config = dict(
    model='contrastive audio-text model',
    input='log_mel',
    tokenizer='word',
    encoder_drop_path=0.15,
    encoder_width=192,
    encoder_kernel_size=7,
    text_encoder_norm='rmsnorm',
    text_encoder_mlp_ratio=6,
    text_encoder_bias='qkv',
    beta1=0.9,
    one_sided=False,
    l1_shrink=0.003,
    max_steps=15200,
    weight_decay=0.3,
    adamw_weight_decay_other_params=0,
)
Rows from block 3 of the audio encoder of a small contrastive audio-text model, named by matrix and row number. Rows with one number belong to one neuron. Each number is 128 + 24 x the weight over its row's rms, rounded and kept within 0 to 255. All counts start at 0. Numbers have three digits each. After the name is the row's rms in percent of the matrix's.
After each neuron's rows are labels from the 100 clips, of 14848, where the neuron reaches its highest value: "responds to" is what is common among them. Only what is clearly more common there than usual is listed. The data: melodies that start on their tonic, played by one synthesised instrument. In brackets: how many of the 100, against the usual share in percent.
# fc1: MLP up (encoder.blocks.3.mlp.fc1.weight, 768x192), inputs 0-95
# fc2: MLP down (encoder.blocks.3.mlp.fc2.weight, 192x768, transposed), outputs 0-95

fc1.386 087:134164123113135114133088115164126094120145068139139119127194110120099146134132108113127120131120143133145131148131125132124146114114117114196152112117062142126103134072117131141153151141128107117117114140111125152157120167123143133153149123255114174132123104127092131104109086120145134122
fc2.386 076:172130138158144125130132138111139105127124190122137139149117149133077118121146129118132144099138145146137112124154141126137133128139122140131107097179136159088175122135133136126091120161114109083111095143126142126132121129094135092097133108177104082140132117165125131125172243176141122121
responds to: the note A (87 vs 39.9); tonic: A (59 vs 7.9)

fc1.204 096:153128098149120126135094113128136182091146153126119084088119152134117135147141099150094136143114125129101119129120138135122142122131132128182104125151076139125117089121134136114108127124086085130158159128084128139155154127138089157102129114244132140107111107158134116113131152091129101121
fc2.204 080:106125150081113179146156134125098098127133123128156120200143175153097095124136096118149110178100093130144141126134134129097128174139117131173104131163125151059130146134127154133141128115140166108134106107129109121118117125118130142089132158196127127134107099103099142072101155154123134112
responds to: the note A# (96 vs 40.5); bass guitar-like (37 vs 5); tonic: A# (35 vs 8)

fc1.168 110:135124118107127134130102119129132082144188111161128140092207118102161128091131120141111101113170108140137151122128137150071124130096126123123128137150139127117148130134122116116119129129081141150140093132153130187130131110106136117195140108104157130128090136115113129157124119138154123106
fc2.168 100:167118111121111123069112123135137106133044127092158122129170122154065153085108149130139082112175123078123103157132103161115118120130091138131139126142163137124132098134131136127102118132142127154175126111109122131108152130155130137151129151085136129121089127083102126129120163118109128160
responds to: the note C (96 vs 40.7); tonic: C (39 vs 9.6); organ-like (25 vs 5.2)

fc1.225 095:133126117113134139131097138159121125123105106135123146124042112136126122089076147171105127123129119144127083147122119129139125120124141087107128128143116129139109135097111173075135089125094207129153133104145117167117114127136128135119120154133162158144113127117159086109127114138128118141
fc2.225 082:147111126105135115118108114091132099133135087112128109120082146098126165098091167177124102097140114117119149128130122135204108141144077142124127115130151105136117114148104105096073142159185125144145108107123125159092170136125147118165140098118138129127085132092079116178106163081113133125
responds to: the note C# (98 vs 39.4); the note F# (68 vs 39.7)

fc1.597 095:106148123119148132119108119161124130112112119142101121109113129138135129112110127167071083143131133139142090163151108154047100128116181113097146170147120124145127134130096137121083112120097187149131120097129118212128149108121147126172130113122120114108108122108133091127145081133104128119
fc2.597 083:166105106147128122088142130119135124123108009128159120131117135144127174096111186178130102086176121134122149118133127131114126145142083135122129134118119106126127126154123114119132133177137136156173134102125131130095135123104121111177171126113178146120137127105117114171125130080127114143
responds to: the note C (100 vs 40.7); tonic: C (54 vs 9.6); bass guitar-like (30 vs 5)

fc1.599 083:093135136153133131113116138150115148085081118134133134126130149130137126126136134129120099090114123087130135122125124120148130106113123137067187148208165134153115140121130087080123122113140139138130110152132118128117169138146117145112110127062109118124129142136110121107109131144121138124
fc2.599 069:119120179115135175076122120127146182121155148149102165139127144123157170126123133126124110150132125196151136169110123125110141133128118165146128105117137148092111083168125148129124148163144099129168150128146132095088119109140148150102152110145125125082124164131133131145089221136155127120
responds to: the note F# (100 vs 39.7); tonic: F# (29 vs 8.1)

fc1.211 094:107131128084117165127130115108132209148132128129116139161122116127149128132113134155127053108135188110126147160087175118128136135111128172088157146158132126140101143106160077093136111123172099138127111106112122082088115134120161079164097133128131134163122158162091114116121135132109132120
fc2.211 081:117147173160135156097144115170134170129152110112100139114123129128110206159108129116120086128134125163139124109158128120151121127081108124114128133129120149095143129154134148123132177128112131114127169123111123132130129130118161156112146114127123125079129130122125133129094140128106135135
responds to: the note F# (99 vs 39.7); bass guitar-like (43 vs 5); tonic: F# (32 vs 8.1)

fc1.563 109:104151136104116160136131127128148146131120124158117133173120128111147128149127128169141082093132193121134122176079177144166136130070151172091146129126154145140116138116162091098133092114174111113127120097126129099087126129125165095125111134130132146170116161167083095110126139141100136105
fc2.563 098:137141162175127145125157124161123182135163109110100118110127124148128173151113153118106102133078100152133129128155124117161107159113115118102132134130085148099154112145127148114106200132093113130131149135124128149133137151114143154091141116139127113095138129117121106130076126119135115157
responds to: the note F# (100 vs 39.7); tonic: F# (39 vs 8.1); clarinet-like (27 vs 5.1)

fc1.210 091:179132139144160127120097125138111140107098151133174130122174131149125134135132114153102120156124127144158147127105101126144160095181135126189139151147104163097133142054092131131162145140127115123135113152160109157151107101125115156116094124243099127125138120098095121084131128127147119134
fc2.210 084:117138136156106118126176158108133111110125156127145118142130113163089097135157133122140148102127131102104118094127135122077130100132099144134094127169152193127170118082120148116077134127118123119135115126121125107153099112120077130107120116132113049141117138153123125120126147122160144138
responds to: the note D# (85 vs 41.2); the note A# (82 vs 40.5); tonic: D# (36 vs 8.2)

fc1.711 115:108123111121107111167119120183145114117097117082109164134131119120094133102131125138082092141118140129143062166137104144092115119120134115135126168154121153138118131136133121128097126126100174138121055121151116106135171146122134107130136130116115126109134133126119104119102111132130132120
fc2.711 109:144102117137121094110122131122141098113134127158102087126128124108150209115122212153130103062149093130126139146116124142116111138125113136136145164138114147111096129133119129115092141128158132135134115102142154129087143087114121132110155112112116131111145112117111111141135164123121138151
responds to: the note C (100 vs 40.7); tonic: C (36 vs 9.6)

fc1.371 127:119118162106123117087142134173140146143135125117127145124125086154162115122095129160069112127141105155118129134148122123082111133088140118176126077158096125102061127137118118152183141157139130124115106130114103099137094118132128117136123146162084124124105131125116136142129108112140096142
fc2.371 139:115133165116131127117132139132156129104135107132126174111136100125103128168111121108158125132133157127120142150125126134077135104038173105187111089108160087140108140091167115157127126100140132125123161130120146093101049129164162122138153087149062131123103128121141144132131131126109110126
responds to: the note D (100 vs 39.5); tonic: D (44 vs 8)

fc1.445 102:164145094125110130136093108115129162150137128108124171113182111131110140120156103129129157134132105136131111147123132127149138121116126110074127108153118128109130126107097129151140121154112077142137090139130115099134174143144123136151130117073183123063140088121146139253131158125137112167
fc2.445 094:124118140092156117104148112141110122122103177177105132143119129122070120119098092074121123141136140127135082133133125191151129151109081099158074124191126132124120129090131143121079144118124119125131101112107156110132110114125134113115116099112136100177111127139098135124107156135142133171
responds to: the note G (97 vs 40.7); the note C# (82 vs 39.4)

fc1.273 079:125145133133128186128134133142151185146096143116106167092063117140133133127125106128107113132122122127160149097130131118115138122172133133092141122155113150121131117145131115085147123113122127127138152121131102099103121131128109187105114129214118113112109085137142120137138118119131125130
fc2.273 074:137077133134085160058119135101156151107116062136142148136146123128091120137120107160138127170133108133120107160127135129118127165143117125109114132185118125120119099118089121127099070164125126157137137136141108102100090135181138128083132109115123112134140129143123128118131132165129174185
responds to: the note F# (99 vs 39.7); the note B (68 vs 40.1); the note E (67 vs 39.6); tonic: E (29 vs 8.5)

fc1.261 089:116132136110133162119129119128148179122123124143124140154126122124131125131120125171127067072142175098125137149099173133167131130101130184082164118143150135143129157106156098093138109107164099122137100090140137102095119123106162110148113136134131121159101141179085120100121120134099133109
fc2.261 077:130134162170134158104142141158128174123156120113111153125119137127121199147121167122114098124122100167121133141152124128165128154133122120115131129147083145106151098134129142113117203150109125132141150121137122125132135145093143172081149087126131112099135125111141110126080170146131134162
responds to: the note F# (100 vs 39.7); tonic: F# (54 vs 8.1)

fc1.136 104:121121145127109120111130122162149117126114133121132105108127068169146119118122118141047118042127128146116103130162137112110121130116168126218140087131125138105108127186126129160142109133125135101111117126119134131119103073133120119110111173158075128130145130129134134158134111116129113121
fc2.136 102:127126153116112111129118151126151124105131057130131226127128121124122095154133118154137147177125139128114135125137138133048126113117143102219157095126139111132106129099148134126116137118106155116118139136108180123107071119109119141124157099187112150148103124131134140120128128129109081129
responds to: the note A# (74 vs 40.5); the note D (66 vs 39.5); tonic: A# (25 vs 8)

fc1.413 077:104113136152127114176169093134132127133146129158117159139167101134082098105119086143114135146119120174129141170091169166120103152139129120136127110089149121135132115128083136132121128134133125149124115151126124093096112116103077124115158156102156134153154119131118113123075109115128094102
fc2.413 100:135120131154115131100136102110131123139119255127127122149114125131140121138117127155130125123128130109086127104123119119129121132136133128123121129138141119128136104119126133147097131114122128163117122088110144142134127097120121138136146144128124132104116160124125143132119131128122114128
responds to: tonic: C# (25 vs 7.6)

fc1.79 107:145104131106107142160143131122148119128117119103142138131124150097135131086148118104171151157112128129148136135129123129114119128106080163111136162121123124101124152049129145204084129114143120132129121124125088133096121137104134121134166128149127162133119142107169146107128096127166159117
fc2.79 106:212131063159151125139125128128125137155124077151085144134148118132108089142134144095096133098132136109185108131137097105129108089119115176125139143111119153085118131186133138110085137130133112116092127152125141136136173112132128129130141127141102116126142160134182165154166136126121158128
responds to: the note D# (95 vs 41.2); the note A# (75 vs 40.5); tonic: D# (32 vs 8.2)

fc1.37 077:158110128128058156158132075140121106115128091140119130110136163129155111122119112099131161178132124139150072159113164122128110166119161135137117148108118129081131112125113128131090106139142140159120106149121153102117131103142145137168143149107123137131132092116144134134102106104150134136
fc2.37 091:112097129171077121100151128118129113134110255144128127145094137133117125115099139144126131111132120108106116115130140128129099129116110127124111159130135108155121131117114122124130104118105135181099128105096154145131125104129121138152132138127119140082122165151128133166139118124099126117
responds to: tonic: C# (35 vs 7.6); bass guitar-like (27 vs 5)

fc1.118 111:131131125201147144133134131104089152134057145168117169122123124134091120182103130121083145156134093140170142114129124137146079152138151114139122109154118161106154116067150150136133120125132153111132147116134114126127119123141121156129126159129147127137125138120115122137142107170171130125
fc2.118 113:128105124077131099137122082159088114162181054107102096108124143100168092129110108135151128134154143105136141155112109171145181097119121089123135123104146114168130198146158119132140173130132121119124130103150136127147094118100125124134095134108133118129133133117100125128114147164148102121
responds to: the note D# (100 vs 41.2); the note D (68 vs 39.5); tonic: D# (41 vs 8.2)

fc1.191 092:089110137084130127131134141144133126087168123132123135069131169144132131105110106160174083125129125125144122108128151114151140127119125110144085133130145134112112115130121139130097156125138131084127099137132113078132102126129157128106128129165098161139149097153114133130112092123130106115
fc2.191 084:155133103149133161147128091129126113097126201121138134218099112113162126106135115111152174097142093121144125122115160124127090128100136161126149131149127135104139146126120122122138121127121121093144122132165131136095133114133190098117130088134122087121117101092139093115113190154126143117
responds to: the note E (100 vs 39.6); tonic: E (50 vs 8.5)

fc1.320 089:150159108146083151178111110102123152192158152134129131128114120157136158150183099129153140124132136115126140145126143108159142177124118144069136112159119135119115143127131100131137171167115120142156147121112132101128164120127132124102144128160135158100108058125082124143129103081136109161
fc2.320 079:124068139097137142108135156099157141133133068127125124117089157131064071098124100108131132128125104129113121134133165109116105162126102087092067088155125086109111124117121124111127127157106088142124088122106144100125115115145133127137156096106133078213137130117108097088131159128083151145
responds to: the note G# (66 vs 39.9)

fc1.645 090:125073128117146159114174162126054128131174116153116133139123112115148131100115096128112166106087139126121203156130103108121134131124141141144128145138142132120134131120142091103097105123122180125102128139144122096158161204129127122143167092127131146123128144138126143153126079125133136146
fc2.645 074:132147091142085143123144139140081110144147022087134121071154068142087155140118127128073148130143129140104120144130128104117085104133127123113133130126118103139119132083123105128151161129083101125121134156094138132103131119129120093113076158115128170150129152156144116104160149111111105118
responds to: the note F (99 vs 40.4); tonic: F (51 vs 8.4)

fc1.507 099:129125091143114099131127127126109127129117129174131184138136088114099116147103116162071124177117127136180151108140111128136101128163156129127079108139126109150163134116139137152152138139157153115126146090122112104110130130154125184119130139143138122112108118109122139188135125149156129120
fc2.507 091:123144132093154118131119101174095135132184129121093086153123097132155120110143125127130126118136129103128135149121075139112161113112112119138114129131189140184134174165104125136128144101134120096117160082130109126152104153100139163099116173127160129152113124120121103112126151165141111119
responds to: the note D# (90 vs 41.2); tonic: D# (25 vs 8.2)

fc1.403 110:099152142152138149185147106109147095089157129088130067147173139114127141117122142087142109117123117146110122113140139111033144125161131131088135124161117148153145102134125110129138128149130184125122118130127144103109138127136158098135111112104121174140127108122104131103118115131118126130
fc2.403 095:156113123105126109120165124126135102083117209146122212094102139161173170107130179076125124107149128109139116126122132107080103122143101129087111146103116135114118126137138133147173164119092143121107130151110114123125155112121171087115126164123141136121099099107124121183147200147124156144
responds to: the note C# (100 vs 39.4); tonic: C# (50 vs 7.6); clarinet-like (27 vs 5.1)

fc1.656 113:125123105039120164129127130097098150147145121176117131193127130124132127140097103141126064131131104109146107147113142138124145142127121139115131119124112119117134139135136099127161051127097099121108103133127101063075115117147094112155104106101094132124097116150121104140109100125109122111
fc2.656 109:139118142190120087123126100156116166128118069119068141052122120119084162162110101124099078146122133138095122155156128145130124141118131085113122116145110122099130120153123133124124163126112095160117159124130127112143118137134148121126128067124086090131130120143127111152151148125139100134
responds to: the note F# (94 vs 39.7); tonic: F# (41 vs 8.1); vibraphone-like (36 vs 4.7)

fc1.707 096:134141158165134113094108101139155153135102136180140107108111135103091108131113121159134146049084120124098068136141138124110140094141153154190142114129158118115091124150136129158144145128158122099124121163083142158119128130149127134109114131148117136098169154151145139170146129123131138109
fc2.707 094:117110164126129082096117119125140145097147105077124165126093130146097060144111138195120130182130131096133126131123120110093116062179118124194142147151123143142089125121114114129154125116071142121119118170123130162113105126111128113134130094139163156157137130122112138132165157130112114164
responds to: the note B (100 vs 40.1); tonic: B (41 vs 8.1); clarinet-like (26 vs 5.1)

fc1.315 084:129126131138112169160165090124165122107125137127109125150166170100122118146131133111116155108113112129148129134128115152153129142123128114154138079066101112142104165133101122151124122138103130099125103162126128143115120115136127158140166128142111128199144140121128133110130122142128120135
fc2.315 108:142130143117126127075156125109112095117142255119143126127090128106098141138085123133102128094149084129155126142155148129093125118123122105134138144144128121152133123143129147125089127149103121125106122138125102110094136092110067138132097129126132126086106165094091122130141091128131114121
responds to: the note C (76 vs 40.7); pace: slow (61 vs 33.2); tonic: C (42 vs 9.6)

fc1.610 120:169127144113137114099135148172146172180070120112103115112139107148129129137163142140134106124137143150109107122150128122120129116137157099183137135133125137122077103114125129106125111104126113117146065152146128097108118082133121160106149063119133118120114135108172123115144116125128133152
fc2.610 114:108160126134114084110126116121124160150136104120107098137130110119144138121190117112135115110123162172134149094066135108125139095147135080169108137141168129168109148132121117094126132129181126131119151127117118111148100124143155150133129126132102108115131136110125122127085118105118134116
responds to: the note A (96 vs 39.9); the note E (68 vs 39.6); tonic: A (50 vs 7.9); square lead (28 vs 5.1)

fc1.526 118:115107135113112097095140107158169113120123132094125132105132133139154133172119128133114121147111151130119113056122102129126120123135128131126129105132097126148092140095106116202170158129159144127109116123109124134141196142164117109111156132147126162134085149128107123107122129081101080145
fc2.526 127:117125130133134091075105152109219107100115078124132147115129141146118128143110156128135138118123114127105116155139078140118157128080141123123131113123154120157106094119148132194110085129127136127109095124088146149130155124139137122132121143144106127153081130129110114142126130092118087150
responds to: the note D (100 vs 39.5); the note A (67 vs 39.9); tonic: D (60 vs 8)

fc1.510 099:140139153084128126130145107117130187142177121126127137123135108191158113125097141142100082122126074146118138132120126125077154137106120096125127117123091119107054126128119119141159127142115122099126127142078120070148095114146122136181121109137093112110105125121101113154134105096136109137
fc2.510 097:116120166150156126125101148154143153139131114154115161126138102090070139160116085116120101104105195124128117139164123119129157119128131087150114130124160052125099114126131129122123105131139094133118131126078122127096079110157170127163129104127127111150133145093122147108162137147121171134
responds to: the note G (100 vs 40.7); bass guitar-like (57 vs 5)

fc1.306 129:136134138114138130091106153111118157143156126136131064136168113102110142125179141100129145158144148141135118122161137105103125131158122114132129145121142127096092120137125139147175120179167119134125084144155134108125078069160120166096115083115143155125111149147127141096115106147128121129
fc2.306 124:138115091176120126117221133116113122094069097084108184120174102138138134127149142090125165085146124128128122126087142093106110121154118110155101124142134139145100117125152107124138147116094143146099127111159106098137111134125152141116092149123144088121158124132132108141104128122126164131
responds to: the note C# (100 vs 39.4); tonic: C# (46 vs 7.6)

fc1.326 103:127165158101115161134168117116089187159124118128121153119161120154161127118091137137133128130138073127106148116127116119091148133136130108127159119124132137101118122137108133130189125138130125106126118138141122095148150116139134131172112061113119121085126142127124094178130120126128115157
fc2.326 099:117114148128149111109126144132080137159123110163107124140128124066048129128122081129116087084118186125128119102136094134125116099098113139130095160144142092117115103097119139113112084127129085156110118126128109129107098111159138124137126123118128126167160170108130146083162127145106193158
responds to: the note G (99 vs 40.7)

fc1.723 108:146134166131136131128138131178152154122117111126146145148127112124151128164127125130120135109146131155123121160162106117185133131134196084130142099119131124076121125208131129137208143147142148141114107146144109104173146123121133104149160062133103136114138141127181135180131109135117136129
fc2.723 105:120128129115129083128116133097118100133157119142152113112131130134073092143104096132121121112117131155140146101101103110079119088076190118163065095129143098133138132088129127133134129083137113134120136128133119113108120122130158118133119153141070140163147109120111164100161135127127118129
responds to: the note D (100 vs 39.5); the note A (68 vs 39.9); tonic: D (25 vs 8)

fc1.39 092:107138137131109164130126127117101081250129149129150195148134120112113119102135137112130155118120167129146114159139115122147119134173116110144131125148161137131144123118124124116135141111081109134134126128130119137124149107109122129129131158083107106123108112116127140119132111086091121125
fc2.39 084:130170158085142139120123125113126097166094108110138071112151150147099102105203121112109127129116059130152124058141167125152146159121098124132098093121112086120147101127125123117126139131133113133090111118135120130136166140137152151101125140115096104136108100126119125106131216128128107151
responds to: the note G# (100 vs 39.9); tonic: G# (34 vs 9.5); pink noise (25 vs 7.4)

fc1.617 096:155123163106144138159123160074132125108132126124129138137128119134078159126126132119129154111108109107195130126096131120129112147178139122093130114077172148126172126144159155132148159161103095129108118105127133172125125152158101075114114113128133178128134115087145103109129127129123151135
fc2.617 092:126132118063164127162130138111142175170131212133126151148149160130146166123115142088116157128138147115153140133141138137117114133122120103117110117123115134121127150119137144133124158117153138128152154158127095151174128131150188160132137143091143130121120117118115114123125177139146158116
responds to: the note F (78 vs 40.4)

fc1.257 088:110146125133136130134103133138134124116127124152138075116161176128079133114127108113107113132128152119126113136116117141133171150118107109193137124115098157122101134140119135134120126093126076117130167126121152155137128144136113151119135095211129134150135149133090098209129091107114140097
fc2.257 076:094115143109133109141115106144128122149135112124143177156160184149071101113106143175128112154157136120140136148127122135118132153127126139171143126160146191051112123115089159161120132157131131124140084127104125115082126118100132106083123142193135127149130113127130118104126199152129126128
responds to: the note A# (100 vs 40.5); the note F (67 vs 40.4); tonic: A# (49 vs 8); pink noise (34 vs 7.4)

fc1.27 115:127122160125081142099127151178164128113103128118123088105106109165157106117118117172058109079105100156119126131157132112100123122111156131227130084120127139081114124163109135142174109126125139118114122134121109137125105097126106134127130196166067127128113135130121139132116107109109119125
fc2.27 127:128123148135097122125111153124147117096140094127138221136130096124112111153112110132163140171122136130105134141138132138060115105085140108203121072119146107130117110073157145139110132124125159130129140136134160128126070129128139138113148088175071128131113118129131130114135128142124080122
responds to: the note D (71 vs 39.5); tonic: D (26 vs 8)

fc1.195 087:119132138135129142141173109111147137117117152126117115144137166104094110133133130120117155076106112197140129127117123130147129154118118134138141107055102127148115137143100125162115123145105141094138110161134117167106112112120095137143154140146114150189146167131126129115141105117132116123
fc2.195 126:135127127115127133101141132119131087109138255115130128125109125108092143126097122124099128101136100122131103141138138122128129118134124115133133132126119114142129116134120147127073129130117117117119117127128117111111135116130044146130087120122130108098109145089099109129162122126146129121
responds to: the note C (84 vs 40.7); tonic: C (50 vs 9.6)

fc1.33 112:180113127153104144151123127094135130140131115099154124128137134109129127114118128084121134126123154132129116141114133117118160136114067213101118204134134125084085157068150136173090122107125104127131097107110149127070120143111131107154135110128133133143127146130204117115122095118144130101
fc2.33 116:224144098152146137128122143132115146178139079154113163149134151118161116120128129084126115132108133110125123130144111110124081136122094191128146206117109142105082082169099131139094143112185105141128144129128138138139142126128129130141134120140125132132125140133171124161131129096092157131
responds to: the note D# (100 vs 41.2); tonic: D# (30 vs 8.2)

fc1.75 104:148160128070106134142143115121148156146113135101129093101076112161148130132126121123093119138121130126130155122125128101127119132129132134100138124127156149083116120120122122132143120155165140107169142127044097144109121127212134129135120106145143139121121106096081119165136097116129126135
fc2.75 100:143079139199174131144129157129162155158123099163127166139072135110123131144131122129119097107104127123107108129144138128105150135143116123110130137138129090131126114126114142124130102118076071127150100133080115155131101127173138135128116119109137085181139125094079127120133130128120138165
responds to: the note G (100 vs 40.7); tonic: G (53 vs 8.2)

fc1.116 102:131098134128136120125112120146127116074107115134145169140116133103111127161137132128127121163108085114136128138118188124155140113154115146095096127150142131123119133133143126131123140130137132149134114129149138138122157128174103093178101119114095070111090088133136158133125130104145126119
fc2.116 083:125101137125112141128133161131097127105132142116138135101056127128151144108100130112134105138099126149137142137134092134087129144144114140124145082094132124105118111105144105197138108108121064131141111123135140078099120148104135121114110134125163082096174110176125119115125147133110139120
responds to: the note B (70 vs 40.1); bell-like (28 vs 5.2); tonic: B (25 vs 8.1)

fc1.323 086:093128138086136111093127116131149126100138106168131117130133137113127141136115136128103102079163142090131124103091154116161132111131158135082144135151163116201141146081136094151126168151146126133127118093125120133120182126145150105133122102108123138145121142154088143068130128143076118124
fc2.323 082:103114129126135105113130133142217143116133111141127165125128168133143143136111179079050119137124117155130128156132106133137127134128099137100166125117120132125127121152123160165080133147087116113104111132120123128118162127134152176113133129108133106109124133128117097150097158119121121148
responds to: the note D (100 vs 39.5); the note C (72 vs 40.7); tonic: D (29 vs 8)

fc1.694 093:119113179124170127160119133134133145115118158136119150143154131124060107095137097124114153131130107160134135147092140163126125138107134127146130122111100104141084100130063112139100130148113146138135120169122130157115103087128092130135136163129099173151140112104097087153112131134123134129
fc2.694 107:151090110118100122090122126114125117124132255134114128128100133144094131140123107135103118097142086128107119138130128105119131099162113142119090115105149110124161100128123143126114126139141127120122131120132107104127157112135093146137118137107132097098128127108126175117128130129141132137
responds to: the note B (82 vs 40.1); tonic: B (28 vs 8.1)

fc1.662 123:118125112081110150151128128152140089121154115131136134162123119136129130109180126123138133128124130166154152171134111121085118093098136123122130108126084128243189155115129156077129134130136111126166136118106111138136119139145124113119161142149145133132136107150118133124133086120108133151
fc2.662 119:111139128129132108115166168129176109125107075118100128087102087147128074134175102123079133132109130096136129128113112129090128084089129117139088080162123122213147127093132113112102150106103123108114147115088155116134093113130134104112135097119124135138165112111131131129128129124106096126
responds to: the note D# (100 vs 41.2); the note A# (68 vs 40.5); tonic: D# (48 vs 8.2); oboe-like (32 vs 4.9)

fc1.199 098:120147122161128106117121111147130135117121110132103145106091158180106118155161131151135141145152077133151148119124142125131122120141152123163097123131145143122124118161122102169100160173127125153148127124131108187137125112158116116101083123121128124118148110146136131114130111129130113157
fc2.199 093:129061115091123126141106160132134131111126127122145097131122213132132127109166106111075148132131153139143137146129140125133134104131106140211151119118124123127110149134119137158135115122135098131123115143133077155092107162136157169140099134118123094118179110144136084130103153121109146044
responds to: the note E (87 vs 39.6); tonic: E (50 vs 8.5)

fc1.325 102:132132119172075158189142105144158117127142119051133124119138156128149157137091112122139109102120103100132137130121122136125119089197121149117133148122118144149128130126123117124169120113136154127126125143087114126096147145131128123128145091131124080143127109124103106078121138139070119123
fc2.325 095:125125139143119088103129123134172119124128068144159156115120178135131182105126184109096097142145156125110080116135110128106127093182122137069105159132140136139120086116116136112158133121130125137160113134088117140202145114133128076131153160131131141129116127121102136148115149116107104155
responds to: the note C# (100 vs 39.4); the note G# (69 vs 39.9); tonic: C# (43 vs 7.6)

fc1.361 089:131152112103126106120115126126130188159158115134125130107139111168146131133123141152136088090128103123141137153108196095134139124117121130099156154152128106134113139114112139114128129131136094129167139132084128107175116146138130097177100133145138125137143136122100141159126113120093115078
fc2.361 082:105098179129181101121118150138149130158133115127132152155129127122122148161097112118113109123103147133136131127164143085153149089105123150113061129112151125105149115131099145107122134111085089118094128130087134150106128133153184141158113123145155130095151123119126148095116139144105141128
responds to: the note G (99 vs 40.7); bass guitar-like (58 vs 5); tonic: G (25 vs 8.2)

fc1.310 096:140126138142142124105088143142146139115142117113118127120196188134127116124136143114174085094173104132131151108100092126140114159083129094130134123133179100094177135109052139119123119126130129145186141143127124091129134088148129130099136101140143130123148117110142159154162089127157123134
fc2.310 110:161162106115123132104132113151125110138120090150135162098173153119092121144132128127114122129171125108123109196162126147148111175061142105175182113147133143093142123128145182146127138133136147150176130114122116082143134138130126136085147137113139123142079141128193155145056118118129129135
responds to: the note B (100 vs 40.1); tonic: B (32 vs 8.1)

fc1.442 091:100131141073159132126136136115130124061168141141127059108142153121132131088098138136142114106129144123128116103154161115159149120126157115133109143175141134139127104147110130127128155134131181062113100141124124126151111123146202133103111121132133164141124132121090140091104095128142105128
fc2.442 082:158139118142157133134128090124127101107113194095129167170107098118200127107126129085133140077167105121145141146124153116113094138110115140116138123113128121091122152132121124150151119116102126112136135123180124093111139128105192095129115118104139093111107116106135096145121202179132154136
responds to: the note E (67 vs 39.6); the note C# (66 vs 39.4); tonic: E (25 vs 8.5)

fc1.152 109:133109134127127124122120097156117100087097124158134136164126112129100120150135115158123161114113064123142139105113153122139128116169131130105096109123124155131105128144129147149129151143161127147125130114123131136138116125147121122157116120126111070123122127135143119152133121118128121120
fc2.152 095:112132128115144117130120142127119114121132152111151080104088122107148169137134116103092104139092150136138154129141102128114109111134107159148160094094143158121126170118128075155131116107104117143104133116149088109146111132122128136136098138102135129097142119169171123113116138135100130102
responds to: the note B (99 vs 40.1); tonic: B (35 vs 8.1); vibraphone-like (34 vs 4.7)

fc1.59 087:126133149109076135145191110117157144140120130109105120111130124104066096143180126165104140118133082173139093137119168155125123165131126124115107111078121146147130125122117128127161104142090157120130123127139157138129129128139114130121124114128128119146160255135148161106092090133128112107
fc2.59 135:130116119129104128118118124116136129128131255125122128126135128119137138123125117135128112132129144125080127107121133124130144133121128130130122115116131114127125119134124136127126147123118129140112130129132139125123136130137086137142123107120127132110124120134118117123126107128160134136
responds to: the note G (70 vs 40.7); trumpet-like (29 vs 4.8); tonic: G (27 vs 8.2)

fc1.391 099:138119133145141122101095133130159168131159123150131123120187157060140107130124132120192116104132130123114124103107070127122134145077149126131134126134157071123137109110097129143128140133140118129154129180088129143123140132162127134093135118115162126104158130132122136164155106135147122153
fc2.391 104:150135119114127103081143105153125138125132131124113151093152155161088096133125141140100125136189125111118103186127080121128101124100139132151189147177126178105124140146122143146131115114116137144167127129106125129130161115161145130101139119088156142147084131128182141137094149128127137150
responds to: the note B (100 vs 40.1); tonic: B (49 vs 8.1); bass guitar-like (30 vs 5)

fc1.448 124:127127130071108185132125142118127140122117128171121128183091133098131144151131103167118098130134145109143119142104131161134136153132126151119146114125119135103152133118137084127151045130155099127118102125097117105068119126140123129136127112114075136127125150148120096118128122120103137101
fc2.448 116:149121155206109117128162097147085161135135081128069123058117133141084157166125120139095077136103101161124134129143121129126103134120118093114118129136096146097150105158125161130117167136097127160127158127129132128162132145132138118105139100127085105124131115138142090145120119120140090140
responds to: the note F# (100 vs 39.7); tonic: F# (57 vs 8.1); clarinet-like (25 vs 5.1)

fc1.181 131:101135087066116136137101126120166134120174110145126143138095075137118124105175123136092129122129143161143140157132125113106137097123115130131125115133080126223156160148152129094124128142129114111152119122107141126140112130168134127127143143119156123094132115154114114152148095120104128148
fc2.181 127:094140148132122120101168167135156097146089095123105108081099081150157107130168109123119127156107112103120127132121114124075130123110129132140094117179148135217139086067121107113114138090111119102145151111101137106124080125125134112107130119120143152144155111113123122129100131106104105122
responds to: the note D# (100 vs 41.2); the note A# (66 vs 40.5); tonic: D# (65 vs 8.2); oboe-like (32 vs 4.9)

fc1.671 091:106124132141125137138130137128103085215151135146141167163135135144123113118129145072141165129109133147125086163125102122150096128160122091158173128145126146137129137116121152119133128124098089132122133117135074129118135110106143155129173155093119096134105128105115133126137111109098123127
fc2.671 090:129168132114125126125109112116143116168129083116123104126126154137114102124181131131093133112126096122133144071155152130130188145127121098136094103107101096122171128147105128089118149169141142122112113115114116125165175137134138132120135110125114135145129125140110159104130186153105097133
responds to: the note G# (100 vs 39.9); tonic: G# (45 vs 9.5); bass guitar-like (39 vs 5)

fc1.633 119:128111126101099130098147111152188101112140125137139121108113131136144110154127148137131115130104144125106101058111090124135114126181124144105127141144124133147094129096087097167154167115136139129125118134096084123130191175161125131130151132134131096127109154122096100100131139133103095150
fc2.633 116:123118126130128092062099137097203079128122094098126164112126132136127116133123154128125131125128113125116129132148060144134155133137132142108143150130139126132095057124127159165103095140134139137130095095098130146133164110165136121142114144133115162160086149123107096132101137106106113153
responds to: the note D (100 vs 39.5); tonic: D (55 vs 8)

fc1.692 121:100148123106117095119119120135165107124118140146113121118114164127131140122120132118130133131194078131126175143145207104134131143117129132152155114130153128137138129126049135193129164128127111115142154134157120134100120109156114100150153079113113134147151101129134090097138112143144131168
fc2.692 120:125111128130135133126137152131152131127115095125184129139118131139138128072112105111099109147150144164127123128126130111130124106132108135139124099127101114107138184130170137176134104136128098125125092136172123131152076169107141124164142137079092099117140121116108077165132116123128135077
responds to: the note F (100 vs 40.4); tonic: F (56 vs 8.4); clarinet-like (38 vs 5.1)